Weights of a small CTC image transcriber.
Data: trained on short English words printed on busy colour backdrops, 45211 training examples, 7.2 epochs.
Rows from block 12, named by matrix and row number. Rows with one number belong to one channel. Each number is 128 + 24 x the weight over its row's rms, rounded and kept within 0 to 255. All counts start at 0. Numbers have three digits each. After the name is the row's rms in percent of the matrix's.
# convs1: 3x3 conv (model.blocks.12.convs.1.weight, 96x96x3x3), inputs 0-11, a 3x3 kernel for each
# convs2: expand pointwise conv (model.blocks.12.convs.2.weight, 384x96x1x1, transposed), outputs 0-95
convs1.11 105:084137150095128148108125147148109120121110125125133119109117117135114125124101118115150146129133153138121151133106133140132111134149110154173160131146162132131137146150123160149118144131106151136145158122157157121140114100160107093143104095140155083097134088122112098118104121138090112134068092141144126154126119152134113144
convs2.11 100:069079197110089145136134140110092165084139137109145102103105113134120090128103168138123118123177127131131133105106119143114162094148111141100139145149125106118162132115160115135091159093151130125132137145141116137136124133120125146111121133112144131139145092169102162104125192094118147162
convs1.12 111:120132140137137137124120127111136136090128113065108097170114099177125121178138146129123136132142145131131139095108116093151119108152143145135149116139135105129136111122147106115120119118111154127150159105131154096103114120127102131112098124125138147125123135122111128136134087091175104120181112143110163146096127120104116135
convs2.12 102:125109126112116131100139090103078124152124165120149121135140137109106107160103145135132130148135153120156165116160141150148151068107146134134124117152109138140151110112133132107129119134079130155153129128184122117200139139139105151130138093148144114106100160123127179126124106135104110115
convs1.13 097:124152153114138152120135123125112105111114109099115121121129149143128147126125145115120145114114139132116130088111125087154138061149110140122178136113144123109124089149130102150133125151135128115136135100114141091105113121125108122109111143129097134156115119115139110124155130092153140138165174149111184158102139132127168137
convs2.13 096:131103163088127130123147154133110118175158119129148151150103085082160102107138150069120131147150111137106108127124154195143125128176109123149133083118106163124123142144128123133140179134126112147079133127142049131136126147085113152160141160115134138144178134170113143110111112111156103158
convs1.14 098:110140147106108131120113135106137158086122138095128155147173160131143139148160161168114083181104086202103109193179157180170150144157144103122123120111134121114149129124122148120129165106130070115145083107132086111116067081100081106101099126105129121180133114160126114141163137113170151115147144117130123125122120111141119118
convs2.14 108:111112076153152103139105141139150117109143110108119112126118115168132094114156156136094143117118161140143137090111084170085128152106136140120136084140147097136152106121128179142120132089098135138178144179098122128124103158136172166092140146097099132144099114149120117118134146135110137145
convs1.15 102:159130135165124133144132134087079122084096117110147137127136140131145119137137117138151149132138129126103095162103118160094111149098132107089144122124157144161168126111111128100090125112083157093114166089109166096140123128112139127123145127118092092158102121186139154230131147150143120129153123094104125168122129160158146160
convs2.15 091:119107112163136109090128159132081120161124126078109148129131127137143140159118087132129130063127120109115118128206103111162134100134126141083124128100095158098151137068123092167114118126097124154101156166170092171153160122139139147152150084144088154107141118089122109073097146079186121102
convs1.16 103:104089103124108103132104089161095103178082098210098105096131110089138107071124107092143150092138135084142154095144129083128135073136137191104116164095122194121138131106098131117102137119100110127085125130072111121084116118170121114149132126139121135135119113142114109139105124156100118133121125135145144120105124127116141146
convs2.16 099:136082133105132168156136120120134176140089107099075107129108122162122133130115130148089104120102140183145100123123121127163134120130137114147123122128112172142089192156129098166133210145129093160134117124096128110121124124123118125053128139107142124185114152165130119105146105121123117118
convs1.17 096:137112118159131105164146080118100105133125098139140111180167158178131148187128153148191143132148108113129113175100115177098121195113140185167125167131086137120099164104136176102148152088128172171112186151084177129070130126117120138123101134113144141112149136128140114129091141149086119130052081111108121086126115113133135144
convs2.17 089:130121181103132145137173074130149169127175132101071173163129129134148138151134105130134073137120098110143096124115132132128135132143082109145125104113112140116143134125077150103149127119116140133114178118101100146079185155138124078095140122104145114124123124152106095139122098132108081133
convs1.18 101:143101137149110140153121135158109103155105095144115103132114140134087133133087147143126088137123087135117075114173169096145152091117160139142139126144140138151119149174145145172143142163150116124137133119124131109102140123104137120106109109114106150148108142134107127119120140085106151103108156111122117153133085131138116153
convs2.18 109:100144150177125119174096121141125103133141132122134111130120137069126132189091156178157100125077109186098072107121141136126104135161101123155077135166132123124115139121140120129123118206135161142128142090141109127167137095152118160141132125120125127119133137116127112124127147103125117117
convs1.19 096:220064145216069157214077168126138115132134163115122156143154120128160143121120129120146120115130099104123105128101135098106115123112132150156121143130108125134123126130087136122087141103110131119110143122130150115124173102129189114140207116127121115150128102187120093158111089161113104131124110121130121078125116103129097100
convs2.19 100:161118123124101127115129170149113105128113125140131167145141106134133153124170128152079166140110120119119109080144128165158117147133186148127170162138134124153108148158110152154112135151105152099111143111139153093136136139135132128151125131153094143125129129129131152075121116074146147103
convs1.20 100:143116102132105112125109090083134109112137098126145122107148167113159141125127101138093100163099115155111119131128115090170103078140098119074119138074106132097128147124104141112118128129153190137119190144140153134159103118085109141091105127109172124133179138115190163135145144136126140138116125131087121216119098151157120139
convs2.20 098:092127132063123185112146124118156092103139165152102119120147105111116125095104133120102113127117125148113155145091129131091145106125155142155114100134117111112108140152150107122173137137171122145117125106096086117102162151136170134111112147115153128148153121130120103096111123159153136127
convs1.21 098:165127132137104112124094116143137143128149161155155167157121106157102097155070080136152129131121140145111147137076145125081136117087108122152092118130107127104131097077110102095129122108142193110085167085105167103141093115155097115152116133175092136109105170137105173141094149161105151158108153166114124127116161158110141116
convs2.21 095:137137148159106103117116143097161176124107147096151105130082087128101120139169054135148110102152091126141128154139133124102095132152146120098164114158082176131144110092122121086140116154133150145147127110176167148138141142117144143122121110110161104126118102110143104176112142105075121124
convs1.22 093:092109164092113156095124153161122123153103113134091099144149127127120122143113127134165092133121112148119131170167105143135088162089105137132129136132148111104137112102108114110138126132159140166137146138129168157152139177158130150165138127169099100138112132169095124145157126120168165098176167102077138142087125133092108122
convs2.22 101:167153154147120125143137137147131134146099160107159122149126198121132128123110115116140120134136137107121125103123104151127137161121119128131134120114128119164122131106121120140136128096118160089157048137110146087081065140164142141148160120111140116135119143155131100159146114113134127143
convs1.23 106:151115098155115098161126105094136137096134111098141088169103056170109053157088054157161139141145133118114142158139107156097117157089096095109115105113118120091087121107125119112117116113106151136144131119105134091076093143135074125156111150163117135173122106150149137149157155136116142134081132147172162117147141106143117107
convs2.23 103:123148145105122164158114088179094100118098129105139156134177135125123131163129087115147131147138149109133107124150122100092076107130117126103142134083095119125141137099160150115169156185122157121133113104162118121095144100166129120144142118116129141144142106115106139109127151155147143136
convs1.24 095:099112136090112125094113096163168161139160145122150142138184158131177149133146121127104126115107110114101104123144099135139095138146101162107162136104131127110124138153139134143134131131126120115099124120098108114079141122102167112119158104118123110082138146117126150139078137128093151134100146152102075116109093125114106120
convs2.24 093:131179104139104136145137124112124094137096115127123166119167118138106148102098151164129133159101135103159132131112142141099157161135084138101148117076104156128137145123162101118105106119117151134130143108091147099112145097137121149119126142104125108108099100096162128088125148179103125119
convs1.25 102:109151101122143128123140154136150130143149147137139153115128120119141144109105113118138160128147174107139154154092117150116117163129130105127082103118089096120089143145112135126106120123117119180140104157127081130141142143122146128092134119106138156140139141115144140112181138121168105104173095103075110191099100185129126152
convs2.25 097:125136136144135113131097124158177121116139140128128111121146146120102177113151136058136162150167128116160136108144129090134120113103138131146115127156166122144128142105144142127145102147134153134144133109134119124116105062150142137122134105116139115100086148111159162161124106135109104114
convs1.26 103:105137184107128156097105138167086108151093112146113115123145166115128141093123131098124143116135147145141131135149122127125137118092133167069125157092119150104107130130139137142136149140130120143140126143130109114110103165132077156114063144130210087153200067121180090134117137141108147150093135170182074126174085102149115115
convs2.26 098:050075135124096130104127111161106152131107149150100126110113167126122168168113111122139138107120143157149083126127120117141160165113107122124126110125125106173094120112080121093100117134153044115116133138133161110163115149142130159130121105151099122155130154111128105128123157152090121137
convs1.27 106:124138111125114119122094105114103106111083080117098057163121100136106108148123110157124154143124157156132165124054142121116150101143130120088121125131134144151135143156132142135135142129133174138131153138118127140099106094141110106122120138098099119152119120122096094083133120129141114129153167146138165153138121111145104109
convs2.27 098:096094136115115175138160120119138125103139119128145128080155104100119131098145098096126153128151076098076112130115124111131080138057143115113129158138150153138154130143152123134151114149061122137110130124107148127157152154151132071138139085131122140161124132103160112113164128115174123117
convs1.28 100:079112111083134124081140138081078076088088061067081051126124131143138142138157140153176189147156162198194166074104101086113131098124136150130124128121107149139138172157133161146131152137138113134159124130126124137137162138140141118125135123123082107137085124136085119137090100093101117119105095123134115129111128142085098114
convs2.28 106:123129116094128101186131117124101124079137132140173132092113151133126087133146102160115108143143140131106143134086128131146168139106114175158167148091094064126118136151138121083110150109135166140101146125103099132166140177148139125138138113104110114089095119118098120132172080137094170147
convs1.29 102:165099123206107143216112162125164113125154103138151109077127112084133115085104119136147122129132120124112119155121151139150137121159141121145138129132127143120117147139142158125156153098151118149159151142160168132136151087107143097111133094103144146108126146110122147082104095131112117158097101164088158120106160104123141094
convs2.29 104:129139126126138107122142128135089133140135136142097160146125099137126136096135128098110109119162136087112120140144144091118144115122126115105080071139159139230139114156061121117114110133132125081123157120116137113118102104076141131138126108147076154098106093140144111137166131102153155153
convs1.30 095:141124125132109114113102116089144111098142143119154138098137129122141136097098135121126145112121152110104125130131138115132121121111103078140111098149129113143134114137131111159147120157152097119140118146159115126156149116149148110135145124125112182122106154150096152186151121131154133104162150130160139110145125127130132149
convs2.30 095:156128123101150122093090134092151103130136156151163106121127148157135130148139139163112148143138142099101115114072105118146083135099132177113131149102136121130135117116146145122117122099096148134115126120135151141111152114130158107144163093082153170112091132140129143116159132113093180163
convs1.31 096:169138109162134101153124093103144143097146137070135122185103079164110111157116125130137156122129156121130159074130104091131148103146144092141127105142131086125123110129119126155120118157116135159105143155090128155100138136136128132128129138139144120144145096123156111122137166166127171154141154161122113133118104159121103160
convs2.31 090:123143152153098160119132160125085159128170144133134121144105113136168134110091159174131149114109116103085131113130162113149123133116109160100109137143103134154097110105105146114118125127124082124144152108130136110126093134145085089153152146161127105110150099163157152157130104128140119122
convs1.32 101:122136137110134139096116135075125133070137158074142183098103129115139143099143123123136137135141131098092096135100142132136138117171123128131131117126150085104160125134126121117121115109121120108110110106127077102171151144150164156125140170124108133115085154125086150144097112155124119155149128163169114150166117163159117156
convs2.32 097:131160129125077135142135146085141155114138125141157149102110170120097091106138137168124138142127122118064122117086115150110142132167152130187094116122177129136165110134148114136105127155126148113108128127139132130146127187137122099126120132142151117131098088114100101128099106119149113147
convs1.33 100:141120139126107135132119144154135130143118119135118113128154158129148145125137121157125107141115107145122125137113126136110125135102138158137111144122114128118109112119110117112107116116118152153186131129175120136194126134139122116135121109133132116126136121115114107113137108105147110115129090112093135116122136116113126104
convs2.33 095:131104117142117083091118117097119113134145113141090126097086104128117143137120151124111085120119132155144120130122113122158112137177141125099141158102163110115091132169142128152155125110130110147157140140124132151125163144136126109111111161147123157111129122123103157097096139129118160100
convs1.34 100:097184145090176141105185140147136139135135152139161146130157116133159114110135103141112177136114152121106154119122092105113106092106110130120130131133116127135121122144082125132093126125102116143100144154123126146110113111141150133124163144118104086122112101142111093113119135142156143132164151119133141130109141147121128172
convs2.34 099:158128152157116126162176122122139134127129140113159106135097138144130160136156109138130125146137175129117156139185129087113124125101122120117118103112130123124129105134133115122146131108115148155131098087175172100107125141121136094129128126132181088119187146157100146198174097142128120182
convs1.35 095:115105142123110154114111152103163111112170097099166096137097154139111152123115162131117109141134115155141110122125127094114145073118167126124145119124145107140166134103105125095098136104107131121117144129098165109089109130138096140121108156113131144129137145145127143154143143118144147111145151107119128155135103127120112124
convs2.35 096:096192114098132115116133122126157085126138097099134149155137090149155123163176127092180114102138129104126120122145138094115131146122144117142092128154122188122141143126146102143108141087150151114165150148132123181146118142111114112146121111136103151103124123131163096187127169107135132087
convs1.36 097:135159082117162079118152108157148144160133153171137161105123090111136097111139120099146136108142130106138114107128113118153113127159129120127148127114136139114117116135152110148159123145150136095158135104166115101157093108119116131129134139128115090153112089189137101176123130116129135127133134165132107104135105107139121145
convs2.36 108:152117113121144120135146131142143141151154154162134079151142121066137121125107126138166104115141149111139089095080141109125155140160157119161151147179135134138139120122172133115170103121130088118152071108124141126130085130130115121134151143104133136109119115101093065121128115106135125116
convs1.37 093:147128064143134085164146113103116154126145151121132134136141089116107075118118092088125170092115132114128147163157120130138124121159141094112148115128152121149167135124113120113113120116116111131104115141115089130113125117144150121159144099155112106142134121155137112127135154200120145174101117152108150128104136132116151130
convs2.37 096:120153107094127109119166109106151136163115113128125131132122179142139112108167110137107156142128178142128106085141156096099141126117164141091135132135147111135103114139164129156115087160160165122147123101117117095118133120106125153105106142094107116107117102126110114117085108108143132138
convs1.38 102:132099146118101139119093137094125129103124130114123133112140112107130144133142180170135119161124116133116111119062164114054149125108140143097126153115110159126104133107101126098114108094111130120078123117087101099105133150159117130149099112124099121135108116124158130138144136167113128158111143172101120067110125110115135153
convs2.38 108:122126139129101129095107117128112093121127131065122090116141107137104104140126171144143160140119122096121114111142146082133115153150129160123107166101134105136124143149143147124138171136145162138120155127122120097118131144125087120137113115129146089133134140112182158103110133185101125134
convs1.39 100:115100133118101118126085074140117143139117144152142153056107118095115117122091092093141163081130159073112162164177124161129098165097102135132174133121171123112166116115132120119156126129159099099129130114168140117153104147138115128157114099138149121124154110102147106110126125124154142121155160121116119156154122134131137107
convs2.39 100:135131104167140119126121095170130134133109143135099122104130096116087150120139109129103143139140178162156072117136128143094138084102141110127128136136117110121114133123107080130100146128141135143082160069101145159148113109123119133145141080160161159153099167144154131129130099098134115136
convs1.40 103:130120109125124138124116139122126129142118120126111105091108090117129092114136103159143098155152097181165098133104108139123130122160147111114108119108124121122123146142116143129122137133122138121121156124123129086117117121133122125144083125138120120129132146112123137110141128120127128121112092090136168171142144114137132095
convs2.40 107:111097150164149144091071139099136108117089125140112112103147132131115104158107114144123141102050168128116120127099097099117133100090154110145119110133134178117138108085124129122142163092110128160127116185115166184118100108075137120126134132154160105104132131107089137098158145124101120116
convs1.41 100:093119124097123126101121139145091130121082132110085130097126073112137088132132085172110074177121095182090084125142172109142159109161169195095123181076131222095141125149146122153151130133148115111102123116113135122096118111141132115152114111140160124101135113109127114124125139165119118151116133154126116111144119127163134124
convs2.41 098:162092166121112124114123131123119133123129134136098137160154120125141103149107128148123111138142150139095115114117127128138118125134123121123154148138099144121101132133145139151132123102110111129126139109119090127150150122146149118177120097106113068140131130119121088177165092145117121116
convs1.42 104:114137153104129133086116120097156115096138109099141120157144102123134119093133125089094124098103124133155149109086100101106118121108135093147176108133164117145174143138130128147146120133132111101103098102133082113160111106111146116104147107093111141137123151127137151120160055147206059123198072105133121155139131117120111097
convs2.42 100:131137128151130126113115136134169128144087132102133126138103086108118147113084104142129141146086099100127169115113125142121112067096139117138120134138161192149119161139125147131133109142086124112152130102108142116183107112143141080155153097146118128118150132126119125089157156127152118096
convs1.43 102:122133147136138146143153146168141092128127091102116085138174163144148147142143180113117097131127106145109104138116149136115147139117149169133094139110097115088111126106100132107095128108101121110126095089150084100184131160140121140139124124134172114068162119089139102090084146199102120182122119198191195159155173121112129115
convs2.43 099:142117111093128123131139160136085150146153112108177121110140157123159113132176138120121122145101093126148138149135086121144119173167086119096144091120132113097178136123129114096096123126086087141083113169108121119092126123167106122099099143133128153101151138085136139176110119149143113131
convs1.44 092:127125102122135115143143120132134124121127116139137130078075090100118097100109084107126124097130116107143110211117105191132100160153096128136105102113119088124134096125100120151100149162093093095112116092109121081117089101138087117133078119120127177128115161121108152136152101101135124119107103096137149108129146104134122102
convs2.44 102:125135145100096109111125155126072090103157135097171157166124114130099140112148119126126096062142131168153128129083110159146119105115119149149114111155100114126121144132068121130122135101124130097102151126116103093122125137098117113153166142106124135135133114130084139091155130138150161124
convs1.45 099:148144158140133138138128113133120143134125148138143140091137100088164097096166093100110113105122108100082103121138110115131097105117107138105111137119122136107128112133119112137120109142125137109116140108142127102151110111116109111117124108135145147182150148178114117154134128114126136122129123113121138128139164124123177126
convs2.45 098:171141108132162156138135145096148136135129126134134089122172139146157097120106130118113119151131127121122172162112148122152063128114137132150131120124152177109150101104129151097161096134150110117107120131145102158189112124149131126120111140134194144114122109160121191091133141136131112099
convs1.46 102:177135168161119159150112142126124144112129123116126130125107120118119158133146181139167143124142138127136133126121138120117129111138124136148144114153145107149139130145146128138152116138160149139128144127127171161154143131152123107147115101125158106084167100083183111104103138148113133134120151138119127121093124154108139172
convs2.46 097:134130104118135150142153085108142143113147106141137131132117121109134088087113170146088105142098149124150144135125156169149139132153108083140138151125185143093110208128158143147125163152098144160131146149122147129138125118159133142099084117131135152160143113110136158128104094157144165133
convs1.47 098:163147107165133094164142096100141114112148121124113114090125129095138132093166165087113150093114145084105139132137106115136116126152123157159078143130093143099122111129124115122107120118111118141136125138121132159129092108125119099124143113127174117082158127097115111103105117131113101110133078121134102078135114100128129124
convs2.47 110:105174125104120122119131132099125106214152118130145132112084111121120186103101123091144142088160134068129115138145151118081147107154151141163098117122157126135132126184087132100155120109132161128158126112111155122144148136105114152131137140102136122124143096137138117164105162128111137109
convs1.48 098:128133113140141124143138128102112139109105135096084113122124165135139143160150130126117086125112088151120087135108127133110136138127152127091141143112138145141147107105084124127092121123102158120131164145141167144131112108108123109110122102115140134118156143123144123098116143122125130107119150103095149198096134171078131136
convs2.48 102:134118139115112084134082136111143128110090144106128115109152155113104084122153179144113111123067058135154128148168131131138093134125177115150143114108163185132141139089145098159068121164105108153115119134178124119183132107112113106142120127139143125164101145152146166080110118158117126125
convs1.49 102:145107129136101130142115125126116117111099105095100089168142162151111145173127146176148134169134131207170159121126102115087101113063124085118104095133094082106089174136134155137125151129125142138169157121148182136147114108099129109111135107118123121130149154144132144147122144155116135136106125145110111120109114113094110099
convs2.49 090:148127134120149119118100130115101111117119132157185112127124183158133105149142178140138138112099105123103161137131127119172098126159119150150118127118151156136121130168120135090122137106192150116116115147145121102127132118058146101110132138153143131138137109111091160157127177138114149131
convs1.50 100:133165114115140111131156144069128094077141100075109077103101093117106090130111070128168135116129110122117120103147131111149120132142122125129119139152124133141104122127096130138111135136111125158141120167141134177160122147098127151097126145100108140085120150103125132093115115127100126128084113113130101125149131142152122110
convs2.50 108:110126140117134117097129123116145118140166113118127135165136078117118116156131119147132118130122160121096166141111143106112170125092079124124100145175128096129139120127143159135130130164166151093157153102158118192166150169120072101115115113144166105119108141136158101087153102148154139126
convs1.51 100:133126145122112141119129144149140118149101088159100098130094128130111124131105111147135180137141141164178159129178122143156112135139114178133192178127158164147162130138138128124110119103093109096120093103135114116147140139118133108124142104133089115121107111129107108136112118097103099084121105103105083150097090158108096183
convs2.51 105:176161111133116114142122083135130097126152138142104110153102114123139173136173136131135141114140146122130135111127117123110082157086132129118151198138134107147111138139122120144112076153132128127139130121161109121144110138177141122170123145116117164107144133142122125120146076110132109133
convs1.52 104:137119097143114095140120119095125147099117145109145138138094108129108099125136119106110095120106117133114125111090168100126167101147153098145146110132137115112128140141116136125107127113110153153069146130097137125126078116103093138109102160156169095132161075109182097106130150152135161164139155169062117166099105147141145150
convs2.52 095:104124145147100176132140110166122173126103150140135098127141109133101158120151098160146122145064104099120092094119083131112133129129118126123102129093098089132088160119131142143146150133078113129121147130146180125091140123173127134099118100129169118148180130140166173169148093112159137102
convs1.53 098:126121117120127115116131104143146142130144145117127147158119145177141109159141106092124086098141109084131116112199144112125135116069129092170155088176172077156152106115139125122131145134130107122114101153094082156099107134135099129143120115156124128110118128109098106142123105144124091118151121125126112123129164132129161122
convs2.53 090:140186115127122118155165139184136143152124114082170127142127141153152115105128147147130124147135111124142104167118140121140154150139118126119160108116162109130152148116145109124131110075172131143161141159103125105146104151149097161125083159123143129097116164138119141150120121123143107185
convs1.54 094:123114148142112129139105112106152110100137098097113106099091090123115120153132149105135147114131153120123148146067153145057157166089146097119107089115112082110100096093126114106122123094117148147104153144102129128081155145142162156140156130117158134072156137080125124111118098158125087139135118134136132076149162134158167165
convs2.54 089:120148173138125136135107095120140124120128103128096128092144129170162112128093158114090112130125117119156167142106119106154140165098121133126145091125166132117123128151143156113138142130111159143142168171108105124152144122122128114129075176138093125156109085166165112111169175120089128120
convs1.55 099:117152180108142169111120151159158146140153138109153159141141112150137127138127150091121104108125129103120117123065098123089131122132123164179157144189138121169118134120104150133096168147110139122130147114112155112119123112113131142105131148105093119156098119144097129134128110091117126099123109078134103125140104114118087134
convs2.55 108:110124121132114116105116121143157113108199136154138120110119148116116089100150135128122198151183135080140098151152119133087169174153145121171111117139131149104176093142126123109140130079130185099118138140138130127159142155149110159098105167154138131139131093152140105150130137136096101134
convs1.56 098:107123146130150156125160154087116155101116129126134127170090129159096132171099136182144170155132153147111142154170105161178118175190120133115179124101147131105145133127158157151171158157177175097109170101103158105112118083117106081119099088128127110124145109111147110095156119114147116137119104148140127165120110144120106127
convs2.56 104:149146155108106133107118104092151102105120131162129127194176135127123141124142126136084125150199157109138148128113118095116095071146131100035154133079116131132128089087144096133136118126127137117147153137140136117114146098132158131142118112164162188098134124155113114096164114107119131143
convs1.57 103:103125144099123137074112125117143134083128129062135130134092101142116113128145127123110079133141080109133086090118176098120185103104199122136121124138120100118100099113118116132123128120119123122128133139129124121132133105110129108113131114103160120151126115145107109159128083120120088120125097109156135099151138100166165122
convs2.57 095:111123145101128169099144096117141116122128143143135149104123132094144146125143110120099099123149103109146095135102143123115167112161136172125145130107100108116105116157147120132105128180124125113134121145131115105081137125188114141129131130110107150138097133107145123108108164142135203147
convs1.58 100:136117137122105131124112143153130111154132102141107091102125166112121151133141171135134125138133124153121125090122147084119146086144146171123117177119142172094151129113109118106116124116141079107121102120127115126135150151134146136130137139136146121132162101120161073089094090130098078112118085130148151132146141126120109105
convs2.58 105:136139114123152106163127147125128130136147238167125157129153112114086128136131134103123109112109157123132155120146135152135143124110137213126072115150106114110153117110125130131136122140144096127054115152132110153127123174147071143148186104137129138100113127104176128124140155131119202151
convs1.59 099:110119165098116145102115145122138121121134135102118117101084103118101105132097116123159127112133132104102117126166148124141125116161131079121076117124093137095080130099121132106112135109119061103124078126152069131143144130163148125160148109143106121147130120163119116141113098140125115156144116141142136105145158121118142108
convs2.59 103:114156156113095142163125123144125156117152085141149155147167120110111112098122122150123125125106058142149119133084179107145138150104142121128149133136135144123149147131169153132100158119143135098162157164082152082117123170106161116102117104051078085145121121105132115127107131093129125114
convs1.60 099:186159164173142164205181168123121115116140115125135115126132154133142155141140163109093113140132117132134102101145192106127193108120174135113116119109105098108082119128142112112145114103135113140122099122104106114115114153121107132118124124127179130143151114134146115123087162158124160167122152160151133131145141113141135118
convs2.60 109:139119149093138117124124160079083137159131115135131143176143120124114124114149107105105121149123125109175149180111158125142125102148115101117169098121135146124127144155139119114104097176147120151148142137153107110125118112132150190159151168088126125093113113161148111124124132115159103107
convs1.61 100:109142119105134114126140118089110115098123128099121126112137151096126110135131101089142133088129136103118145198095089195131100205138091108082122124099124145106143167124107162120097172123120107110107111143090134139113096120118106153113107162132168109132178107124175115132140127060116139056122143047161132162168143131160132095
convs2.61 105:113131126142176111119152159101117118102139110088131142098133132136137099125144133115129141139142129107084140155114103117174132096114103160131108130160114124102139098134117133125144142140144133141143134133149145137139151144116133143151210152099150165124113151132102152149131102127140082137
convs1.62 097:154128106152146098156143099140150166139151150158168149104148103103166115080147135158102101155099102140103107097111125103089144075089142136107083129104114138130133123103095113108097112111115147124113139142102128146096143155082154175095162196110102106195114113186143142209088084106100094123101101110108157180096153158073140144
convs2.62 102:127127097133140117157065096133108079096140152133102087120148157158181160140149160136164133083129139151149115137123121138142114138118138156111106114145139121145136115148109157148083139156131114127143152143164119105168168145161098168123129141136084123116126123139126150123090156103151105111
convs1.63 100:113157103135167099150172095113145157100154152109154145110141138122145162117123145135152167141133157130114118144069115143088096117073064123126132122129144093107121117110092117105106129100115149132117145102128145092102101143107103161118117146133137109085108101106109098087125134131126156145129152156137139154120124153107123129
convs2.63 100:138144124135144132124088166135128079137154120105116152127140129095136160119119121146206102064128130124127121150112145119107149124111113163104123131129108107125115141172114130128106125169140150117139133142094114108090128125146111161140123165137079133124162136104133117156130129189113107128
convs1.64 102:118148137111135117118121108136125163104094180095091188119108132115114120076092112118116123125121118118139110076126150120106148146098144140159160121141138122138138130103129144125140131127138155144081130148124112164138142122128150130151147119139145146101125130100104119128062117107077119110074106116113152100102139079083121109
convs2.64 104:134104107155132102058137129094173184105133148142133132108165114098105115126162174090127106118104121115104115108140077094144077143131114126128153135143123131156132136145148114112077132094105108120123110152106130151086118114133101140115110132124130101135108109182137159148133173149112111173
convs1.65 105:114148109110158112093184127098096172110113156131115136088114140081116146086123140170127090197152094202185128124086105130097111111109111157114130148128151139120148103128106122138116133137114172114114160107110153106106092080144106095131143130117178110100161131115119110100114112152117124147124138124137151127141141144103132133
convs2.65 090:103129127145156149160127172132134109102107111087116106183108086135156177085111111123132150112116119117151132093118153128104083173110126114107126116108126119141072106165133099149126122121159100137148129105099134136116116108127157113155138077130137162107146145157142119106142103144174138167
convs1.66 104:101132128097115124098093092179131113171136141154140144156123098179128089187128103129170123135142125127118142144117075151136106157168132164150110168125117146072083123113118131128116114122097146132183145121158121093130112122167115123153127139150111099120143117139140111127111078113152135134187156192107077103162129124169133121
convs2.66 104:126126161188097114156124137138116146169087104111097154161129141090166110124145153128099129136126103114129133124124115117209124106163132109110139112128125133108137200150158090140146119130077106124142143133104105133081114117137146135119090164119125112131094126129129085112178093127136148098
convs1.67 091:170135124148121124131124121117140113136148101146150099087087089103105113112114154123112115114111109119138104127127097114135106094155090149093129158105122163107136100137148105128152111137168123165193116138175141156189122126143126135164115146159111101156131104108143112097100136170099143171117169177087120160083125156089123155
convs2.67 096:162137087126130103108112144074133136079157085132133105139125119114161141132088100110151116100144100113166142178129132116124113142097079076110116110122138122115105180140136135118154148112150111106157158164133121148153099137112115129156098142143124150123110105101131111159102140137127143126
convs1.68 102:130145141131132125106104111114122125099098105130127114117129089136158122107135109136170147161173157162164147146112117142139116114150099093133158107111139114111149155138150134110136133095122131129152109120153101102144118146135140146111134134082152148188134129159149159161138122108161141111150136107124115106123116125104118150
convs2.68 103:181141140134123090116114109118145114123138119143142116158151146123126128125061115159133140135163154129151127103112109157172134161134140143105142121144062109094138104123149131122153130115154098156130119080104141160126109135072122137150112146109158126113159130138092129115112081146121102107
convs1.69 104:138088103147094119136091130117120110115121126134124134105165174099133167103130132131159118141148128136130113120078090139111090140132090167174162156143146171135130116105113130108105131116096110136098123144113116129113143115094147109091154114103118123107124114126136120124127116107127109134118109142153131222142083191193126182
convs2.69 101:128143147145118156156117167121127110122127163125093146140124147143234116143098108123118099136124160095127140116128097112134123125159137147093132140125090123118147155092107141125174105111164077091132110133118151095116119144151159141146131126166081130124141121125107128128149130152157141115
convs1.70 097:142098147134098157152117169108116142131121152115106145122100109142111102140117105104128120099126110090107093120113161128074157165062169136104089155113095141105083125094121134113146132123168147096076153122102165123142132124150137112170121110189113079129156108163158106168156200184136180199122158204140114129150138141147125137
convs2.70 105:117103133151045118117095146135135103093123089107099152143131124106146149100110109106110143177148115152174125114138133141173130107120150138145148139124110131132139114161109122149127094137154125080125134145091145116131120149102128160140121120165106093156124110124161182114118091123168138130
convs1.71 104:144160131148162139147165126107133132111129128109130134129111163154125161178130121108092104119080117119072104109118115116165123135168145128189137126152134122109130108115121125126113137138125138116131147131113144127102110135159090144175090154186193116152167093133144099140112119110132127120137130105150127191178129140183128088
convs2.71 102:026108098135141138091139123180120164135124100136127143113119128159167108097113130117100139123143112121120126132143188122138140176148118100137156084133120124116081123146104152161129134113146106120099147152097145076114124132095129154126110105136153112144121171125174119111088175127114144090
convs1.72 097:128147145099136130093111118110128133123134126159152135100114104115127108115130101125140156108133143098095130123156131133152132094148119089094119101116106116151112113156154100138134105125127152149136147138126145113128120102144130120144114123150108111102123125117147118104190145142170133139162135147097130099113144090128133077
convs2.72 094:152163107160114127083126086163157110153120153119110108155112137160156133148101144087128137085166141112120134103154110120103101168092107136118151137113144131122095167112132160132162121124153116102081097111131155134088119128169143138140127113165145158146133107141120101147124121164104185096
convs1.73 095:128141126130137120151134125148161110156183129167189123161094099170131107152147115114108119116126121126136133149124109132113092097103094099110114099138124114169120112130094113133097126148114169085050199107075226119076114152103106156104106161128146106106151090113155109119122162147100140142111165136136142115132156107115142077
convs2.73 095:129114122103127119138102136133177157091152097115162138156112135146158164126150115116149110121132140070116137109115097148115132126134139147136121107133168144088188140105107150099182098132154138143120071151140102074126166132119100088142160163111147114131111105135096110104137185148141101133
convs1.74 106:139113112122108120083114104122130125112137115126149110145130108124117113135147169129104097125097104109111121113125112109171119166134156120094139130102136132133147118124161127125135139148092108105203133115146149119107121148158118160130134123097148125167151136118145138092142131135141126146128127127161103150159097130169144180
convs2.74 110:092102129138124079122166126123095130092097114115100138107119152098123129204137157120116112141089131156160154132121135091132146128113124142140128085149146135140132124110128175092157206104089153136109135140131127151105142114126120147124150170122134129160109117135149154113117124158096128135
convs1.75 099:105077127107091124103085099084125137079114115092089088144093111135094102168115121146114126146132115153128114072124115078126111081123100101126114100115102114097090118094140126099142148117139148131118136120110138112105106125124109108119102104100143100109153099117156112131121118115110126127116120151157134117140109128158133165
convs2.75 098:097113100127096137103123112093135132052132138106147079123154111117114102152064145147118128165103132154107159122119164118111135093111136128170114164117117135140135118074107143105103141106148145142146086113133126162121095133100131127112153112125115095129132137118082122130124141120155117163